{"model": "model that predicts nearness at each pixel", "train_examples": 72500, "crop_scale_min": 1, "encoder_moe": "soft", "encoder_slots_per_expert": 2, "encoder_patch_size": [8, 8], "encoder_layers": 8, "decoder_blocks_per_level": 2, "residual_init": "none", "ema_decay": 0.99, "batch_size": 64}
Rows from block 4 of the encoder of a small model that predicts nearness at each pixel, named by matrix and row number. Rows with one number within an expert belong to one neuron, the router's apart. Each number is 500 + 40 x the weight over its row's rms, rounded and kept within 0 to 999. All counts start at 0. Numbers have three digits each.
Before each expert's rows are labels from the 100 images, of 14976, where the router gives the expert most weight on average: "responds to" is what is common among them. Only what is clearly more common there than usual is listed. The data: rendered dice on a table. In brackets: how many of the 100, against the usual share in percent.
# router: slot weights (encoder.blocks.4.mlp.router.weight, 16x192), inputs 0-191
# up: expert up (encoder.blocks.4.mlp.up, 8x96x192), inputs 0-191
# down: expert down (encoder.blocks.4.mlp.down, 8x192x96, transposed), outputs 0-191

# expert 1
responds to: dice: one (64 vs 33); white die (37 vs 15.6)
router.2:501522465471516513477459504559498555558489428456517541503469513529531527502506562477519487510493479561470580451517560528457499554482419489498503496448571541519454500534580501520518499477488561494509554513564471492460473459549416463513451485459456486491497622516452511522488481455455455504472414609513446566475456505494463527513490453511485477461560492542436539511422508558416473479593499498534508551496480465534468569454397530519501518502529497499571496485427508485463507493506486495531431391455531500524516513419462475554548538473515516466514459498477505506521513554493509566
router.3:502548533533542538513543512411487441432518549498542481514555497510528474506503538525540499514496500416521500561526488514464495498539467519448407451528475502523532460533430477468452549532491469498494576444450527453556567489497459581463554464488543524450504452497493459518474442503566501583518513445481553452503557468464539491555506544482559537436435513493523463432550459547573540579484507560550453541511517553462476508524567532526529455477460429527506534478495404512475522520509469499509504513504470481484441495591500507460513485519472496457448502502605481453446540434464439535
up.0:541505459457533479449558553537465509463525494478525437512515457487589542434492527461432500508500539479514457602520514528478503496532454453464420519488532483439518485502516485516516488481539501444462522527510547494499531479453462572461516455489474527423588498446501501542511505466454480460513393457563527430477539519524476505559500465617590531537425461453440503449515461486522553494558477597459471501430476509486491479527504515502496410544450505567551526429494424501511482502473587516479495517493458448513507448509440535532531475570497527486512493539544477514489484549475444492
down.0:501490541579483513500461457438514508561495484490499592477450533537486514544532486478549506462490437524542561399468507419511495481487539553510559467557445523573458540501461505477471502531445459550507505503479511479459523504554508376504458553491515470506433492517506513471471478511583497521470545562439516553462470512461476524442540475475419462473587536564532487526458523496490507545425536439541515474509489527478499536529460497476540570436505511512374457540488557494469537509509421530531518444529477549514472539467521451439449544408479487539456510524461492484497472472488556464
up.1:493541514507577488500395488454506530492457511551476480468474551458429483537524482542449464473476466457485458512538450532473497535430431548545537553575493540508533497491415501557446458478453518569492440514528468502446513480503532470495506506609510492556463469567489508484443467540537488535469594522474523462528521463528447447495498519454445463504532528542559526444479442497502417555422504480546547549610462499497513529490474478528509461448496508405470551503570584497487568557525489502464467534463475524466492505500477486452487473455467438509476491477529481507557578492515494553
down.1:554442492487427533530555530540475471461489503496506500500552470478513533535510486478532532560614530553507482510512558532481505498547536463420512485454519449454500529556560529494594514529543484433549525511488469430547508478551479569466533499452502498477556556496516429491549557493539461458529480472470520503469528528451559545488453528524620541519441457479501490543527517541453529401585491522503465458457527489506483456539536579463480499506538470541554451507441468481515450498500530482545550474565544509535490552556518500576480476593515536498516477519454561489413443466451490498
up.2:578412506484507514466441538450481485493496456492491481513527477502497540469477367490557521548510505490529489508507494418499472528503540495417460514481510432492487496499499416491601429546497523436508483515498526488542424521473537489481508449496496546509567529439519489552476544498500519443492467535534492490492558533491470570503571543476465516558493565500478465504493574503451452446567462518457428457471528489494462470509490552503485451477551527618518510597519431513473538497514466508503550542493416468482501468542542513503583558586481529474549523468459521523554421476515515548
down.2:486552466505465496527513471547544538470494557524542532503474514525545486538545644541462507459445470494493465493491523514502493452461440470523552455501534583460496502500505631466388505439513488537510465459517492482435558524535447505514423516509455490478414538539512558459538495487468475543523482486545470498541439483481441378488408481471525504502483426514491508449498486475512510558461530430516579512503475534494515485546485517511495596534487416485519434420483506485522493490498547576531420456520533509511529523443491481543485475435529514489513489527523454487485518517508509430
up.3:522479505480485502519519514491472508469485520579553426419494461426466506460583466500402383451469530437537473543555449571543538504519522490504504511555457472488463474473496456475558417485538483490528471523541559513481561528411518577501537456513507522501540513433526450503441484516499464495478521471497521438498571517473452468465507484549589543507444482464465554495492481476537517470523576543472539470486440503481541470508523494415553422455471518513492478495506505509563500589484486519489454545551428518412459510520447600443516467505493502510505540507481440478506458527455487502
down.3:504539469536526518438523487446517518573529426420517583549444482551501502551446460479578582517484451576477491468469506415496471495486428499428462461470527561488526506428496545520482567557443494500424513452483548480522458451587452462458497509504515477464483524522492491540503496442565531498476455562530510523481468516491531544534487451500428506454529485559485385530466498540497503584484494498564490522533534528491457539484488540591514559518465465472533513509433480485413501442431436447529483476484457534556485532482511420555522495504480459537476543520491490512504510509502543471
up.4:520479507421530446491544583567482462512544489455519411486521443485587457430493558453482603526614504558512481558497508462435498494556529471477481495468542499479556493508506492466464540502524508464506535507487495506571477514490439526436467511429492515467558488443513567488539515471421544474506422443581497464437500457510523510567473496570553559532475434442431499497530492491502520468511522584509500507446552524502461493541472519488458543508498499531558467441493467500503455571484600482484478476513413440545463500503497523548569513525551511465529513499464509503462485504465457489
down.4:438481536593476538436467441453506538532486491482486580529462527492469549525515505540508476445356462449468526410513496502555501464378458511479502456543450544510411502476483522496496449477455564515496475472514510509458540504514513469556499465537456475503428521489451496448479438492565478563568537584462488560511474519489459474474551482495465469498536540549535525489504522497498483567509502443463548457496474505475566482507505416498533462486459491488383507531497520549520548442513454513534455519468541519508531473456498479425468532463458499572470463575539471484529474494538524460
up.5:572471489456509423516484577533458465478457521426512510516507552473544550465457483476403486487436496426488533590456503600533510551545433468507520528429440451444544598501514537551491439499477497521497495525510480511516522570461568491456575464473477524474542492540509511519466518540533504489475515493478513462493576421511462506533507493526487442524465522487510547491488532535497518540541410466433467585493417492487511485453434502478445505553488594500598538441514511486513484506519554482453440498476473448479468495540481484467522530517548503462494502525594513513483544548449517529
down.5:540489515557458533436497471490536505558543480567540492465465476513472458527524501479510494526560474628506473458515526452437482453440485550499481506560554540597420440482479470486532568444519508500524489465500526457501551467504456516545472543501482475516486527502533514446547476442456457500548514540520491540468458647492457529487505460535514576523512514523427494523453474438484553469529551502537542389535560492475519495542517501480606536457531438497437470537492530478537518469452512527538532493522519504540599537423485506536492523552438515540495513516505447481515447458507475463
up.6:577483481466462487535512495466426447503421535492523573453509487449491503490437453547482416484444510458525508571521487566553498509516490493482508494509385441545512565489444446551534420508468516475499440512500498492481506476514520507477533492506509529492509453484449472501356488491595426502460536506499497457489490461491534529500471519469489516522469577479515514547500583485509568509476451532438584541514467479531538495486485504465496506512516544487598432452433464481488487604543497493405461559515429413469487434542493504510531513486496562524470491483509512546466509488488487544
down.6:571529491547512534405473464516551535539565466544504452512473534524474434489546479421500506540583429558552495477496497485475520507453445520528524527538590496488460489496531571487472495527567511499498571427509561514516466480527526466531449512490494482512487523501533555481613490510437566463590466508500506550467538549479432510551540433537487487503534445521464448489440467470445482457524503475534467413513518505488462507485475533525512551457501461518410594513547503501504510407489606564547502505519501583512551544503512490509531504535477435507534548482526538469522519479512525442

# expert 0
responds to: dice: three (98 vs 33.6); yellow die (46 vs 15.8); orange die (39 vs 16)
router.0:451520507444467567488539480434523508524471533478438542520433540567520525568497513475541473470520502478548530441562548477521401496542453447471469432481433499549515519542479448455499453569491552547495528478557554470501567496516466496495537480489536484523495503528427483526502490425650496527447544552434554497583520445459480511492542493477400468441542499530513507497511472529518533548515471458498416505541490482543477541484500456537531503491474540548513411545483469500427515535500482492435573511553484479544495525584519417471505517491510469504464486538519492500439465474469459487
router.1:485506458451511503470526504558437550541488447450526583507488492551512529496477528473520497454449497526528607459499556516516438488516485489480508434444479486513465572532560511517489492559479544476469557527509487496544523479533499418517423492472519456472492521538468496514526521442490449515476470589502452556565522419493517416498522475500416446475596472537505452502504483509413461549508516515552488478545527501541479545479435515528499561503497581506505444547468507494464480504466389398530490423556513544520479566475505491561529558496434513515487464463505496539573487563459554475
up.0:472424476517514508561471555503518512462452484487508376519585508480557539462492502502459519534478573446514487574498494488400536463424529527496513488464499502448578489508523555496451495518502500531463492572474498493492503588455517544462509482537461489413544513527552484472522502548489502497512478411454497432567498504474542457595453532503526502538430513468446525475483501483584561486451441503407427550454525511482506455536538455472526529498514533500518507509553444479503475489552584502446461519506461477445537478559514548469445502553495476453486544486561585519508517453477448502
down.0:547547532514516502438559481436486508546537510496541609529462489573513491531516483436542516445471501497495525473506507493574485501519503461506509529466495507532480514344523450519519511508464550495466520454563517544465545477529444462480542492450512529526457510482500498549456446427574475468474475617468493476487491454478460537446533450513439462405519455530467438501491511506432425541539554468533495478514463518473519528448518494550530470459418548508521500538421509528458470528440457479504487485556472496541521544459515405507478515458509491500461541586487414468503456572501527496
up.1:561442532542449515538506453527549469537483463466481506452499524580575524458550443462502535476487479521524499505509558499442524536465590506538575474455424515499539492506464533476462515497518497546486480460468546498491513633499493512476498561465483482486494514427483459462564498459482532460515547485437465570505467536431580494460501480515481465586529443521471530577530547394499550462467505437444471527413515560499501489506506473456489604530485487500484456507511491515514465515554524480512588493533471489476517431483459541472487555498491523545435513530464490445466525445402520483
down.1:468552453497552496457531537495444473475463510510473480574467478475454444537431559517512478492470492470470525414529426519553518478487449506494462519565534498484462456386523420480537456532524534503465505499540512561484486423471506515528547444523539555504522519533513535503480507525491493521416445556504534436537480447529446519476488524502447525379465540473570455432533487554463407549476540550534525478532526540484498523465508512496495415445512528481524547547488520463527547499508460508489372510472459505520505588475482478548483463492501439506497512451519484538552543598545531506
up.2:498438492452441601554445511434378467514418452479523489531498542502486471493528490548513445506465510524428474461506474510467504487535499515487524475532470521549515522492525497449542421569522465501498549503504499502517488537461526517517490535517521461432483505510586529503388408519528469492488556513458499525484581513494538508481467522487528574437537569472477498515492472542523468433501433465525487431607470469504519480479531469501568613465558526584467541524501463512453548550541520461495424494494463502494519564550509495474538514559478471441459478509483503512443484426554514510
down.2:556577477480613466437507508512597527492529547504513482520459514551512499524489520458467537467515488468524506568492509472526516548515431480512480478488526546377528491515475477519535575513530495475560532492508509449499504459544460517464519495515389520496513482481403502581586574512517527462512493443506488461506498478530475596493499520509422488556442481471515509516457481512491549524562507511484447529419522482488466474520497538495412372503535512505526453448501506496491424481426530496488587560522527526546493447509514460589532480513498545578533527418516493498508532506507507495
up.3:478562519489468432392519567493498478520532531474485506478519465475526556457537422452416524462522509484513533489516483554488554518508490413538435545472524518450501495414483494475474559476505461495541545429479484589529522515451435459534447478446545591589549493419487561517521516442520474473499522514529496494514503438554554450523521461550530495514501497445531549499554545535515495490541491534459525493523486533436497449441461511455470464584487548483530447450476457567548504477461461420495543500445450439500437442478489530506551498482518518532508568443530445481471459510475468542
down.3:475590506509469493406549543452500509527544490472535573532478462554514519508498448452513503435529506536500506465499517483531495459548463444482478526461561543473496464399469490514508541494476513484485542385482553472463506437547430456497481476496531508519499506407455501560467496452575490509414486564508478484560481410528477467549531481511442474407553500558525419483515557497489455591525491485506524485531499526469475512468523514526536470555435557522523509459435464506461480444478377479494502459507454480532433528451479461546544526461484507552479490496542439489466458534450501480
up.4:476496518521472525481491468466498467563486440480505570519432556623480527530477491462601537505528485537499568424446522509547462517482499459500532499445472497511446534479536482534447467538459531547509535510510508538456498520534493420490483495444568524531468491507471510556524492495525471520457532592461476617482518482489503494411538461494450485422599472559535488520515571501487437524499474395465446500610546424543475529469459532483499530545571519513515439510466521474479493554495434437516550472505525502442485493480527479481510582445467532490490470492504507546517486483511560533
down.4:491534511485525480570488499548542495486538499508506371503543487451457452498500458542414475524565536461516418574536503517506527477482498475507475530553534510453539520646535585475486521429510475477548444485474448455541481460418517552560533511564496485516534498495528519431521533531425539500517500401558484476508475489562520482531444512497553535602466534391472509496521475478523529450513520555477568516458507489514520475528504488466494459496496460491560566416551496473541519434489574499485450547447519476533524471516489523511511487523540503510531494488491536479532515461502423461
up.5:548483540540439567512510479565502490485416484393512539489529502562503527509537475514545495478547446518486507482496514503419509435567610492509511422464412522549474512495481523517430500489528484529522527498489522502544525565531519470466497536485478491476488547487485453495472477484527510465545519525418522563470549501421538496471493545498487519455560469559459519528493535414486534451489477410520455463489571512524491487494569511519478589473503512495422449515456527508495556473566506498538585434580401587437551461498462496486522552515449512576493507525517460460486496464475528492
down.5:436497426532542447429510513422470501490500548539454469519523508464505485499455556462493477511468472473434518526502456503609476517402409505487514558553564551500528444476481471456538448523539511497502477504515506494469423435489515562531560434518509544496499469485526522537515506518469512538415420475587498431554426455549453518500524462493456483471454543480573451497500513535484410547462481551508518459505479527509517505519478492455534454505482513497557574545543508511497526542513460468490381539443521444582446537490484458501432478511529512477489533458500496547553534540542478536
up.6:508441536513559575558448492506483543468436505477474446517575525475489533497442559534461528555427543470502497556517452457381511433429548538494482461548531539438525471474498477465477521484522467515439505551525489535507474552452511548443488483538456515402569501533517502520458522566494501507492464477478490459557471560458495483548491559489517465552466541453415543511475476496498594467430489510493447454439544504486487464530563496475531512511544498509455495510518470508499545434538580507485509566513490476448561523611514541513448467550505403495486531441503537507498486464476461535
down.6:476541509528492498436547484483468497574509473476530577544469477555528506543479453467537518424513521523501520472487508491522505501523484477477490470453493553520525496379484484494537542521421496468493498443536606460463535450561411431486492488488520471532456518474466505559479461401586482482446497576527504479538483404508498470471504462497477503473511441528559441445524524528457470574512479505529535478516520542484506525442491489568553478551396551482504488491433509480443482506464427434468497458485424516579441529459494411523512546488525492512506544513524397511459461517511492526

# expert 2
responds to: dice: three (99 vs 33.6); red die (47 vs 15.8); orange die (42 vs 16)
router.4:489544545553518498491519525456466443459504473434528469482496475555493515529527522516516469521482552482424578454497498546427489513515590507489494484476442497472529491489498557502490446495531489540453522457539543511530524546527533518498484416490503491463489469579522481423414470469543526568497515504436573526582562443496434495470549495488452427483541468509522441444543479504518554548497523477524487584571487444547500531467522492534478572472486547486508556560524521520470526545543511454451391439517472496509459539445507522450532528484425448493484544527517433502457614523472526429
router.5:489524522619499499500514519429477457507456517453531520512490514486520506491501506480496493518405599439442594457507490586403481507455559517535480447456495500442567537501442521477496469508532501491474505467513548534490512529492531475454476359468521534499474452529504497451438502511468467517479516525487562495589544510498435461471540508500506413443526490504550450417538487501500525543489441497484446571554488471516521539450508516443411509483467557451558552554515526520545514526514517467414415444484465500460476529544537506453509494510450481530456502537522464482457551527477504488
up.10:468444465539446496530480546563504512466510512435529390503612514485518475470548466515443444502535525489527461532507439524503570488487484538476471513566541475465592511500513487517537513483611451454499510597425417522557528567483523543512513514555466476438483468572557516482483542498506520402516508447506517498538515534473510510550482565546549533507483518467497514516459484540547551440497447548501491515495537556446524435535559570528495489479499511543531446505487536540573499487523578482527483543529495542497523464572540535529550462557524456474566531509507540458530524447533482544
down.10:489556519450522551446599457455427484551466477500480575503446512550564566499508521514576527481456496529482558501487560472506506529510497466528506512408439517463504500380487418513449531531458504551463568477527586534463488561521449474448498544412568528504544517480503498595546467434508463550463466539507520501539489440450507479495531474507419464416527479576500491518529512478520467516500524496521448482498505512512464534434487486502500506505480507455482509511463524495463447524512456502477530421522448464520441537441482473549452487472469500533459517472555440494427464557421535512
up.11:445450451512459495504502578562502540448501518453533413524581475460466459483501542549475423508526515499479482529500484515515547470512470559456449458517500496464561549498525493472531451517596468412504514621444389499583486558485534567538490461553461483423481487555565522516417549506510518466520491480478478459519546469488504508543461570510501515491508505483521498479454490539507533459472480545514502503508514551464515428493567580552490476461474507539510444494484553533559538491523555487512457510510482575490507532547572512509490480533521446440563528469549547463586525514554470534
down.11:491509582457501577465524489417453501550489502484484521497447518583544557483530543473535500501472477537484518484498531465471546530516479454543510576444467505455490443388494417485459549508508572557487552476539581479451555540501411460436543533446586524528558544448467534552554466441531460504511496524512531523536489499433510513499535449507492459421491487550494482537517505460498501528517486411479423465470506518493485552478525466487491500504492463470532527531513456517471474587496441473489557500523492454520445482504483469562501495476431506542417533471550465530390480486427490527
up.12:508536471488501479522460546487506450495551555560568444500509458450542443481500519474468506546492509459491461522527453531547505451490445493487460494580489532450495503493476455473448521506448490461497502537440486486515489476467496535450511462545511537510513436519468531515461502578516497516550469556500549423445560477512446555504465523557549494537465462434540472431586460535535516539500516621485497522490518550473598477538541409441521419470443411481483526422478481478493499524477472540421416507453506478491440549539490516484547525468502495503463504595574518493495447541523424540
down.12:474415523450492529522475487484501511415415554457399546525509526513464507513520533550489469450517465511522532495484507486414475549542541524500511507486473480481434507432504527511574443487536490560492479496549557478522481523538502462484483534498478560479521568494496437453521434424512455490509476446422543526593494573466563497481506472487446497460468546563451537525318481486468495510511503439486447442496472503495463495426506516527465563558515532543521445562528534463529535469531500517524552486514568487488515483561491444525522412547459480485513489504467498502446485488528470535
up.13:514544527494505550556600489466474436506554515497494444520482532468471492524563531467518542550479506465472477506482460518495516503518502532547491509540440492511511514489497488512541582581442485521497531465484537480510467514438458585497518536536530507498505466523493471501488460545494473552532514492528572473456454561459471517521480510512575464482461517441519461526495492572523530477515573545488502528465524520494555497576604437406523476460457359474417489506452514514516452503442543553495444475528554527496445532500514535499541514429493478528469495576464499486411393450451480596
down.13:439457477461484492513397493506517514443446553484444572515536482510473509471440496525481388432574513503526494463513523517491456516493473501490514513500498490445496482468470519428523373469541493474516473510519480474479462477506578441463461457487438557458551537494537462507451480512545483478466504499450474489514455493510576495524472472463465549515534507535472497457417488487462579536473417459529506518484431530495481521449460485561463500539509596558566471460542475494493548519568422473510526396523448464438536420564507484528464445561488512494508506489477491517469570528566519463
up.14:538508544547528462489444501471463577522401466464524542424500507503477536508486420523528520533566459489477559531494515504496492510429549486500488493476512489525517522495555510493539528506481511520480459498537526516475486445546485412487520490457465442488483552511547538498483556558568523520430558505422469538513451429526554476478455515439453491466509494547491527505498565469492463504498500395589485490546529489516453530454431597562557544561551573495522431491474536492458515460498502426529530540527467520505514509498505521509482498503535411493579488409427511507459559470562588456
down.14:449487444436416500455563527513564478497590504530514483547493481545554502497543564492534516462446546507523471460512511504555473490539468497484502509493501513508511486553498498510482512509533507494541546496504524502517533570483519560556490529459516509545477472476449481555522511370440517443577481519603511478464523480540404528479579507493559539492510457472518458502468475572533478476569508610430562505465558489525498459494550508430449469479483444499517605493507480487484464506510520521529491430487532455512512519481504439500516480508534622535440494547573508486563440527426483501
up.15:518417469540457534547537554526518507500497498498526435524498548508449487476513536527508484541539540457514503491446517518560513423492553574449435493455529417466537569497510431468620478539567507489460515554496481515551558449419535594463479525508479455447468505562570474492490528505540526515534519566469523558503533511454492507511534527515485506496486512514520452524519560523526544480468443485502441501506549515514526482437575550475579468376518513575504447521465509506549457434455517498536488511501471537483553544566557569475533545502517463441579507480516558498444488521503503519
down.15:438522511402509524455485514496508502499500519466531543500507462515534494512504528495475503503470449524457475534482530433460494556522435447567530456480443528549544431458500556490369533464493487515547511493510504477488466567558422476484585509450568542502541526480440492604506496498479476477475443452494543493550492561459514507521459488493520491428477454517466518462474459444509518461532493492498428470500459504500488500560491480612378469515458459476531483459528520534382501620541454506509553489486508489488450481482506405507458441519493504514483497476561511514490433491448474511
up.16:460435484536443524559514575556519481441516517406504416535612536488530503476532486537473462537555535486506465549487472524477510471483480565450455513509506476507562539497493529488529468524568472466504505614467436506552505539490505568505487499544488501435495497584559493507458574519534511388491549447479505514554567485466514524553513557516530562474490525450523493539470469492531575423499410551489478527493527542461507459484566553526495460443517520541531457514468516521538500482533582435530483532492474530491505502578570528511549494548536458470565545463518544464509534477527499525
down.16:492535515445498543441502492451436517532440495521490545510450485564518542491495567486535499514439445476477548426457531469526515546541466474538516543421453502462505477397497398478439504490518544536486566462536546491457514587524459421451502562439545507483535511476498522583539439450535458555490452555499517452562493487467512450480512473493473449491487458557476465483486513497528470556524506491508449502477495507483491522502496494529453505513475456461499491477481511468488430558470415510509539460463460458522425489430495449530424481503416521533422527437589460466414475523440492536

# expert 7
responds to: dice: three (86 vs 33.6)
router.14:493531488564489496486519521505524482520473507449512491512472520555511493468507525484493506526457520514455546496461441555371453497525509579513480486436477503481617472494469504493443485518500533487475548509581506544490535518465490516472522401511496574500444505563493515395418472490434454489492492509428511495582501494446483496434534444508479489488446528490501519450588502532542589495552534495559446592543460468522465578508508521492406478455484520483537542491475509449511527538571522470466433509509484523451469468492494553479566528545467417467469487485604459525478529505501497550
router.15:519507547493473579520498477484442406453493536568556443556521501497503504472511574500480455528493553435514491527487463608423545526431525507467505477453461426466561496484456510506480493484494433514450535506459506463524533578437550531447456514504523528484466481475515484415460490536495503548561523494470541513577557490458459483519468494503586518507404507532542508462573525467575506528506446484508468521553501540508502438524468465489436537463532451491558509507535480476568505574559494483483435479417501468473488504529526529437544528503409448434541522524530530489493538463461438487
up.0:500472556553432546596525443400520504500481534529493495462505586446464443548508479551580429548503529500508520471479447449501499478479565572516521482512476496499519518489455531505490528544508484543537496497497491516500506537458517536430512536449522484533521540480516506549506519552505532552560568515507551466426514499432477482429483510510530522429542555461565499533494563519527535510532524471497484458387528492482466471529617485413511514428568385482438452539512500502502488510538473499510471485546533555446479509575516493492468492430513461464491512481455530521460451412519529536
down.0:425482419423501479425495549540513464467506468478498498563495456532511524441562567472431536502450497486465485490490590557535518510483409468528520541484523509481517389534567503501544496500522514475490477528493450471468491531541497537494511501529472486452508536493514475498500515449469486417492450522500463530568465475549529504517587439485457475562448391571430490493452453480451505419501475516483470529518460546493487513449415544564496461547437570519546591484501523488501501525454466483534505494471498463524546509460519523544554486543488530472528511449542522500454580611473516480
up.1:490494559560485486570545438404560447481500538526436525436510601462477450557487449521524445539504523497486494495503459435532510464490559491535529487501460461524520479488485510521484562582464479547543468461475536508464468491481523511429577534469543477570529515500502500541525523496560537492543550462470536462446482528423544511454505527480509528451500562474493516553483509465553527502496524454489496474422543516492474462582613479397553464482518401486466459532536498509500510518530507522483496542550530541462493431589488485473458502476520514522446503483400496482469443402517520486
down.1:503469455398440495441488491586475541490462473490509474554472449552495522480548553466530537501460510470511543471471546566483504543472450497515463509464538534434521458495512510487538464474548511474476490530517467453517496535486480532508415501517453487402494509482476475486453494484429471504487504570495464515528483436537477492515520457498462497533437418529558480488505492487417527492482449525521477525501438515559473529380407518539447549549485573497535518525486521467476499524531467491514491431487516468507508591495506490511598525506453522449527479442598499479508590653493495529
up.2:470539459600527423476499517484591483485496501438479539468545496468494478485480415481490521454502455502562483493520463482524504407567524503500480522564529608542480538507468558405436517524487480449548522479466460496537443472517497441468514422527526530596535459481452472481473520520484524374486462476512512481465501530481525513511515536550482510503569513466497533511542457479492450496480496490520492541545548527481493492492501522498451425524505503480488491356562523539516545443496582516451547520530413507459441445511494570522525567515529477528504523523470505456582470486514453493
down.2:489488540451457549503478469477394540458517566503485507480487477506546550502487574517497478556497486483410547501500526598466482535416479483435456488439480411475546430402465471503522482458533525491448482497504553486467512542476485503520492474495463492438471526511555471446491486501515455615539476528472521513545489495486476448468461490506535519465432500508520496495465552557502471546501510530470550441431448505501482519434514475477543575497497518506512537588513462496507493524511438455491397463454539466569556509494496432470500415444431509500405476511564451482490508559541498553
up.3:495521481527525417496469490552566504478577519525471483449500476458519511501485492465452523492425411449558483619528504504551507435487534428515519509542470554532477599492523520467476513455418502504490472511489487504472542561502495502568514518561516489540458455518457501440506542545530522510486453471458472500523479494581535484530529554513520551558488513465431544537486494511610517551425492536465511593561481521504562503521469501506519416512504501491519506398503545515471479459438576537465458578505521441524490536489476535501449545460580485596469510545505494505537495539536453495
down.3:530491543488453555492502483442452474516494491418538534527465474512504535479481468501514475531594577512469533417509517598448478579547473572471453479495502450474550494429477505490521494518576547475468533500490552547530434444497494469472482463459490484469509535476545461476444484446485490521539545532502535485454506503506458535469464474491463453463540532517574459480539439497391480529550497508497513438525495511507454529486531473490513616494507498464524442589473476475473563480576469471459515419502517500448491446534505456435594476504456522425464516546503493455462548392472512537
up.4:448519463521477443479505632528476486520524507423547463550536446491495484417500489500489455408507539493535520463478464554551519490553506495497462473588520541475469540511492497397469421470557505423539575536492432502559521484498486495525460408515502535506509477489503518509456478516529489475494427533515521446482506492494453524517560513571494473497567488539538482456565508511421441506517460551499465522524489532487486496453491552525488481433439586504536507448499543506549594485529501474458477460503413522540453510501482529523588469514472500444531507562609521478529505569500482506
down.4:503467526501526547484479404433489507487510553526431542456487516492538545556455582495525525594469430543419522546541513449489487500406472467505499515445508463568471460492476443579492537524461505553467468484537582508440489533532492526475536516492508482479487515549526528515553502498508468491503469476536517508520495507460557502505395456465473499490464499469466528532447492539582487545513497440464512399463498499499461524587531461490525485531560425526462506533559435496471484473470505483532512548549554431531533480467492426492408472468469456549427489472407429515480464454495457511
up.5:532547525541518554538516415400514459499500503608480462485459573482479489567529524478494477560539487563465464543497465442487483508490514507503514531503462473492524451494515444605507531514429479564480499452509556510469512480470470560432525562489497491506545496486481511528541437524498536520577530479564558450412492565450475498480452467457574527492483507454504525528498496494535586519530584504575513453386491491516475489568569461460540523499507409488445506527535508491513501511505472535527482530521537515445519495539493451455468464452455508489429489549397492518450463463535475504
down.5:436448444437468415491500529602519529522440475444490533539543435507498509446515478525498502483478564448552520457460530529499508478483502520531500466474496545482532529512474578451520501516583490434515463533470376448511451532527526450526507526528484487469488536506469446545415548489508474461433513510404442521570516471540526523482573534490445470540479468547528507516508508452465484448471444468459449566552510518510501521435435573496498500531502560464528496474433519516483495513558522473497495505509501529526462522529495585503587572531552497511564520402534572493517491564486534526
up.6:538498525474488572550531429445500470465490522531497512548496575528512498567468568517594456594543521512419488456495523487447470549487499510476549507409483398516524418497504490604526497537493498571485497518506552525470506493507533573457504584481530439440550543523497514512536495487467484528565593491451560517453503509455526527476466484458506511426475494514521490521441483465548521505557487458517460468460509465506443488570540481492518547522482428523471507585564482477477492584549467484543511488503571523484541538534519465470471473481455502452479501462428549536419524457503512543
down.6:493479444478506438483496556589564516532468440548528508515494469495481450429553461501419518445493527517554505534499509468535529457506562492525561477537493545465444556633526528426478531436483500469538465505511396434525505531460501466565502497503494542524487514487486495520466504523496544436422502559505439458529490460557473451511550475492485497607491461494491555501514516470443488402444516512530511547509537516474567495462418549507514448521504557484549509436450494494504478500468501530540479511469457526524475499477520548510492572535534461543596491467530562471514464514454522402